config = dict(
    arch='transformer',
    model='self-supervised audio encoder (BEST-RQ)',
    dataset='telephone keypad tones over noise or synthetic speech',
    train_examples=39062,
    n_mels=40,
    hop_length=160,
    input='log_mel',
    win_length=512,
    codebook_size=256,
    mask_prob=0.08,
    norm='layernorm',
    norm_position='pre',
    hidden_act='gelu',
    mlp_ratio=3,
    head_dim=48,
    fused_qkv=False,
    bias='none',
    qk_norm=False,
    parallel_block=False,
    dropout=0.05,
    inner_norm=False,
    drop_path=0.1,
    subsampling=4,
    layers=14,
    width=192,
    positions='learned',
    init='small_normal',
    residual_init='zero_last',
    optimizer='muon',
    muon_scale='match_rms_adamw',
    learning_rate=0.0023,
    momentum=0.95,
    nesterov=True,
    orthogonalizer='polar_express',
    adamw_lr_other_params=0.00092,
    max_grad_norm=5.0,
    max_steps=20600,
    batch_size=256,
    epochs=135.0,
    lr_schedule='cosine',
    final_lr_fraction=0,
    warmup_steps=1030,
    weight_decay=0.2,
    adamw_weight_decay_other_params=0.05,
)
Rows from block 3, named by matrix and row number. Rows with one number belong to one attention dimension. Each number is 128 + 32 x the weight over its row's rms, rounded and kept within 0 to 255. All counts start at 0. Numbers have three digits each. After the name is the row's rms in percent of the matrix's.
# v: attention value (model.blocks.3.attn.v.weight, 192x192), inputs 96-191
# proj: attention output (model.blocks.3.attn.proj.weight, 192x192, transposed), outputs 96-191
v.60 099:074125127058159106112105133127150084090111132114188174160139094181131096066184148099128142093134126168117105114100118119126049188101150102118138160194151121164179152076122144143146088075116107172113080139151144116211126114102143055119199086170141092135109169166119102159079107157124120132
proj.60 098:143112138175124138170152123097083124134092088128122124135117074129145163092056116145138119167169118142178103109171129140137150113116084201132112131055125073141098057168123143157150134217126160107149093080126136103036083130155135153118138151100183098065130083116152174160176092158113089092
v.61 106:111078176138158208161084126119120115153102092156102165106174090108120114127112129113144100118177131105107144131064158173123189114144084098081137118114117137175053102102126115164106108094130082093181120161139126111147125071123126128076110145135146188111167159143103113165098131156164145135
proj.61 105:115168132067081096118181124151110122112171140077110100137033136155169110112156127149142112188105155123088096151215170098097101084132133096100125095163142094097197126177183117177159151121087129157107147119119114084139107188157152161128153151114150102111152078121109126062160182089144154152
v.62 098:175087081150141093067144157149154092120094105153117079116152174191137112131191157142070072113075117150141112093154137133119121083153140096090136106103165136147103133161118133140111134121155139149165132147118225125158134132069140112174154113108184100108172154185141108094095112080097098238
proj.62 098:101144160188126091179145094098124167125171140125151163104117140129106153104073089097163184113154160122133115114060132181087162105078137130133138148154114139110203149092136136081145121136128149127106124148144102119150132162167120129089072121147113107132099095083141154196098133165143167064
v.63 114:178164127115108121155157146175124149144094088117147131157128153082130094145114146123101088151112131130138131140204172152137131110125050109119105119136090098076137101139062161185174067092137109149172113154069152170127109139110111104106171154152104134106135115152129124167133133156150130123
proj.63 102:101116103108115088134152144124141079112181176089110131142136036116143160124159114127150116155103155093137168121096082167149151126168126155138182193183174128183130150090162165121118112133121151170099104115155118115122160103159160120131114127083110134162092155132118174065181109102149139135
v.64 105:122078124105011128124130121112135140143177125057126115118081147092156162123070107120125170101134131140129065136118089100158091182135109096147121132137119146158089104153075159118142130152152158127106107134166153166089120098123094099136167113120158209139095169100125071104149144112117155152
proj.64 106:175200103172120141190161096136104116110087119164100169180191079123147120092147163185124110125160161145085118102144168103139159095098142180105142148125152139101171133132112125118129140076119124150092178133086109123144116137090108163104092131137151122125131135117116137179165089141112195117
v.65 109:146100071115138136129144097129155139161115099087213122086137127155140086082148135152090151179082079158146142152111110169122107111139179106065141054145160123089128166102145092145134070160115104145107114132170117157153175162184149078111134136184132123197095100114124152102107158123177169108
proj.65 105:187132093156126100091099085130123110096163108123096104141158171120113136149124125152110184084175092058110129133157156138121125189114078130179152136124121165153111116186087125103141139161215151134125103124148115143128026201103096186152140115091119157085145131149116118116137127139118154147
v.66 106:161126183093116152125067109123148152139119173169141136143168139106107119147130143159149166120149136123133162129103104125099122121129164131141154133134102105153063073135096102072031086140119113105176119117109130119146096096098196150110165111131144102089067176111120139128093171115111115123
proj.66 105:120125082141104163134136146197130150084096073084171125119137145160125126150096125145069126104135095077112124157132160146164133125107080145121083153163123145122162091109223159175177170166132116165154203149154157151150172120190086126153093116176126069153165121105096139110140108126108113169
v.67 102:201124133100119142136092133130118094123110141114156116130100138159074153110115116110087149124143145144099151182138148155170121097170088111090159151140091144077124123119176187081167160077178120128102166072106100087143107144089152149155108124103115140139119111143106175153156094119098141132
proj.67 103:100118099127103139132134138102126095094105122134088127072226171082175118085170210094135109089109118173142123146124101140098160150099139083115147083081120118128148144131127091138082163220086133096166068150138148097117191131159192119125095090136167115126123173100131134150105121174129061122
v.68 100:119180094117119143104173073148127127117179134146139145092103160138099164151118096168044201162122078070126163158116151163080068049115117087144118133149154120109147094110116114111151105140125141187050148113094121139144164128124094130156154140124148071189154167152122167068065140121187138076
proj.68 100:149114150155112172177092187122166108098157159095082122156211122089145072104132132094190099088121150152117139110112089141175160146161114161118107074100102182155090187165133154165100156148176147115191095148148135057155102127146133153124172094147124128087064137101155129159166091104125120112
v.69 100:126113121136162092119132107138136141151086145201122174134089141108102144124106108108096121121104128174200125132165196144145138150097113102102141075083183121143154153178126119118131118167207142101155100104170064122079063199111204149110124163176084116096116165097122123121185161145151126113
proj.69 098:135170106087103132122114119173137076105140104068074089117170188129171124193138148125138085120130173103140129116050044149114136142127135086223101121081144120112135029100125085135159117143142143191154111181112146121162135052163150133147138142057099127098139158174117172136146074109103152143
v.70 107:149133132184053135158108159112128080181148159155122146137103136152091119143130091165172095126152085089158098124104160146103133135061157133108100054123081112165118149133150130102078110101183124186126111154094117100103175125092191199098109229130122126093150158090136184197144115121176100108
proj.70 102:124069100075155180150139103193163156130071132107115059140072122117142151152161174133107154149109186151066120167141115137186163133110131109152128130136166114121144162128124091148152110129067097096133147156123202076158076085084134117118208136084092134106137164122068160125119158162108132156
v.71 106:165117105127056102093079145129119118122125148060172121101193042173047166139137182140135154169077112130096089136146106143123135166096118097108120128054113161115110110102159135092104196136122144104105124161124161138099092163130109157119088182116098223157185165164119153139122161122087127156
proj.71 106:095097122101183145184139085133128116142158107066087160104122158065182124103099156172105117154143150166118134106135103144147088092119118141102129044144119079115118119164141092139149122146139089145105067133101120186109091159125153101126127120216188076099133120141131134118150125182157153132
v.72 105:112068111105127157124094139122160163128159162106165141184121122117140144027146147123076160118115060176158102160111134168112149119151138122164122148163146128144090106165069125124088082170103146080142151163113130123097111125127151138178132074104180113118093079118144124124153131086106125073
proj.72 099:109133116163138141119124140145137115153061086146102152089163138138137133163142134151185132185191047108102151135139091106121131109116124105077150118114141128141164095059166190155220144128152094211167080103125127058206122188152130182121127122113088127118109114131162139164103125118111134134
v.73 103:147157125143167139159114146166089107152091162133095145124064105072164161095175151179115075163088175175095182089129115122108170089159138110103105126149136061139128193200111149083163167140074124087203089122148146142131134109174108113098147144167079117070111107135140097123134128048081122086
proj.73 104:138109173091120053091143162124131055122147086119169108132155189159116141150140107096122176066116137074133129165212123122142084165110155162165160115115142160145146071081141142112073134098194125104068147093102160162117132061076124112160050163112166118200136097092194171150152114115126141141
v.74 099:065082088149155204160158079121158156149137089107119122158065129147117143105172134138111066074139154124173118097047158138123171143135152156174085174125159072135176133103121040105084149086081159100133186118106121173147129116163128113149163169166128127140041134128104124117073146101115141163
proj.74 101:144134180126096154096056133119203128083124119116108171096087123146134117161086084144181127114121112115112069146158152178128085117172131130084173107129103179138121110125132158148153136165197105124119108152110076103073118138124132108110113152085068087110203136095140071132104137073114152117
v.75 096:116134073084121187125142202086090123117126135098135148168169096138122156150120073137147133116162111141162107136089102091134091116072145148152180186134105184094183083088121145173138163150250148154085121182133121189170111136118159118101100135148110124099179155020132138103134129093142172149
proj.75 095:143134197158162118154125082163147143173124182093114119148093147081137114137120192157121123145052087086139152090147098130147122145207113097114074145143142072133142185166101129108132077107076052142154131133132129101094134158153137175122118111068176142101084109135138104142119100170086133121
v.76 110:150139103123172147151134136115101100148155148093141145103108075148206135162110082082081174115135113119109090079167164180173100130133121131126093126128104160090124135117036100061091074103123148152076154113103098164109097113144172185141168068154136175149204152069096175063148085143130169111
proj.76 109:131125132128143112102120122112132159103130090158155120154120137094060094190122181187107103113139145081130122158085106106128157146136154124105142111141143102167105170125145105181111109146166132125196127154144138089094137137130154151062099173126072156061093117118111124135119142099095072173
v.77 098:121146111114143130168126052111116162161132106148117111166101096188137150138102108100084146099213123167129124163084123169164120132106088151133127115162115084111146092148114118076162150093104138116097071136144104169129138109049102132180132096194147168123169150129137125129143131182172148105
proj.77 096:125191156131130130128125182155098098131101169111084109120149118123071179082140141137115127165093108124140105138138130131079182118104123125119083165111121209162111116127165129202083096090093122125182180156073130097118159152110154186145135087043108060111173077091046144112145127071112148194
v.78 101:149117119114115068039167109105134161136115051101234098128112099181113099081130116159126146152151090117166124181101165112187094136096159103124139152160035138114141150060084076163124094113155153132106095173102115108162098131122144138156150151145112160118104138145211150121164114151100107167
proj.78 104:085121120167107152190124122141141095141133103131066118110216194089076129152129118116092143133178153147109134117087092140104163138108143122098165156058102098110100065181092160116114120166104101156136137103173176148116180152108126139121163150135176157172163137105067107076088112151182127102
v.79 106:118086152092134112104122113145125161144111162065150141097127146203119131154102143102145094152155127156110166135170162097173179100115138114094080135139137149114145142155149139154123115072123110103165093119118161066153142159108099089188181144096089050127128096132103115152156157062154130107
proj.79 109:129113139119096161117112142118123064091080061132146136090102114144147085095183094144140163080126125152152083097065151180089072107120068092129166186140079096167092100126122148066104133185138125135143171152123145129115132150114169120120088126174206162110139120059156133137102147153099059130
v.80 111:112157135095126133086162142115201125096128080135128141102127116137133160186125069117141125157155133111120127113186186117060145161055111154156152136161124157163115142114085083129210089160095163103094110122137164140141043105090103085154124134156095090095154113100138129083116104123130157094
proj.80 102:149131190158093091151106137109090088178100166121158078153146150110114094122101140182104105114088215151176105120136082155160156137131158122085091154124088114132100085132150141093106109096187136144196127127123139145055120132098140138115151092104150157148153141146100079104130144126152128098
v.81 115:093080142157139155141100159139144134151130091095193106104153146117086152145098101103151106173194104156121091169190130089129100114160093095134136111150144161175111114099117099112180100136139140158141100081144119102165098106101173214101076137085131163134154183119105096202112124091145161078
proj.81 114:190157105127100142115172111182137163160138165148080102109117077113218115107209136107109179171111128099089166135113154148074167175102125109108127132109156064138104116175119120159157101094071146123169160173092149177092149107119145077107151146110146088080066100127135169143123135176080147121
v.82 113:096125086084092133138159111131143158154126174067106107198120184167107181122158140095157127117124176160186128122130103121152126118071147192136111145117171131125107128169161027152128100097109089180170089054123089134137096138122110096140062112126084106152180079143119117130157160119078102146
proj.82 107:120109144151131104086094147094114083135074072174165131090138073142160119111134107173150086141084076120134133107130107105098102148182072126149142122115114123169173185067074171123110126117113108098086152205118134102092118116127109189152133139088150100095124144176145109111129091133132132098
v.83 101:160139097158133110131068066083081148245106193100075106087110095134147141136105154135095116185095196118151112161179190091113101191159110116084173179122158071087174199121094144140139084108146126131134186100131148099096116147128130153116127091134168122141142135170123182138108146111149098114
proj.83 097:115087111085149112136157129105173106105132111125116090165188106115105081102142102136184112107175116103116113154064071135126159125081168182159152099130108172152139073128089065113165151089089199124136074127120099227102138110161135149114133165105037141140121167153172085116195164143085171158
v.84 095:133139161125072098112145086115091110117196079084126054180122142070131143142138140071115149117175129140162172084135122176076188119188191136166110142105084158149136088166059139133125099156098095147157150152160165106107161105141110125179111124140149107115127143118074115205142147165139134081
proj.84 097:137163065127147159118094144104125128097105145155098132054110166115061111137087136110146156097117143102101139192186151098179127112136092110107078154168141130131106170045145104073168168121129151075128154169092085087138148188172105116132172098101102124154171118155137172035143105095167111133
v.85 106:187170069175044090131116155078137159099107083141144125098119133151083188109084149135152165149161142117134147101100181147106104144197085069134110114101179164171137142121050118088153168113108107155149119128108140126133153142090171148127133127129113162111114140088152114173103130084165102099
proj.85 106:077165157156154147125109102203090090142132212091116099136134142090190090150177097116101185111119130136113129100206108103127137169102149183157069135091098131094120176133174147102141133087123125117131128112155157110148132148105155097105119084160128089157123110119114144126144103129084099133
v.86 110:098084187138138164108148108070125120100140207150093131104093166111167103125157094131126204165078146130145138109168087152163115098134148117121147106138084188147120164187134159081075128136134101124113105105179170161178150136089118111099128133138084100086138162075129135092090140196135162138
proj.86 110:225214083140104112135153106119092109124134135101126101175162125167146117151105169135136119041129159163103133113098147115156158154131090109131152101126147138020111124115119082149112146144123078117146148124126085083094092085117114110105113133130167143165106106140124098140147160081111132129
v.87 100:082122107127170136189163132114139143136145118145117127079071095116115156137171108147065092191121093123128077108120099118050088140143126150130186074140165147135100110038124156156081113143122086147136138166154166138116080106132161155168114129131123123159148117110138098113109110147200130120
proj.87 097:118131096107088091150116102095134163136097135117128176160132149098139157196110086128161176170138121135123112211134132088188138092104123043093109173138084081194086090165125140099166135129068138093148095117180114185159166136126114124109166133109121180079074130138147122169143160117111120195
v.88 103:069118136115162179142164151130098153137098139118078094131226141140101107160080194192112148189216119103109115109132118120146083117226115147081071152118110154117137152118164151104120179143148094131201177166177088080124102112118185113133069129122144163118150147095135087100089104146127096089
proj.88 103:109181122084149107143146093154128140137128122153057176110070160098147165134172099109126137086037054130141113118146113131084141089103119122120175148157125129151165135117145117111127106076135177090105122115113124123151189128113019135163173109142130114143119133109088104090151174122165112200
v.89 102:109113100096151100122112154133113144160142174140141137115156141098089096113155185078086123172171115095165131106086147151169053106141145110165082099112104173129159153083127162118114087075116125134141148042169176086146131159188084116151142199076106114134105139229117157148114177135114085128
proj.89 099:122155161093098160092121081105103117148094093167120118076101114144144151129127106067145084094116129184099111151152150077137189173126081148105158141097131111178117098157085097162151096109134140107087063168143083160136125129088098109129196118210103138129144144047140109107104122153118113162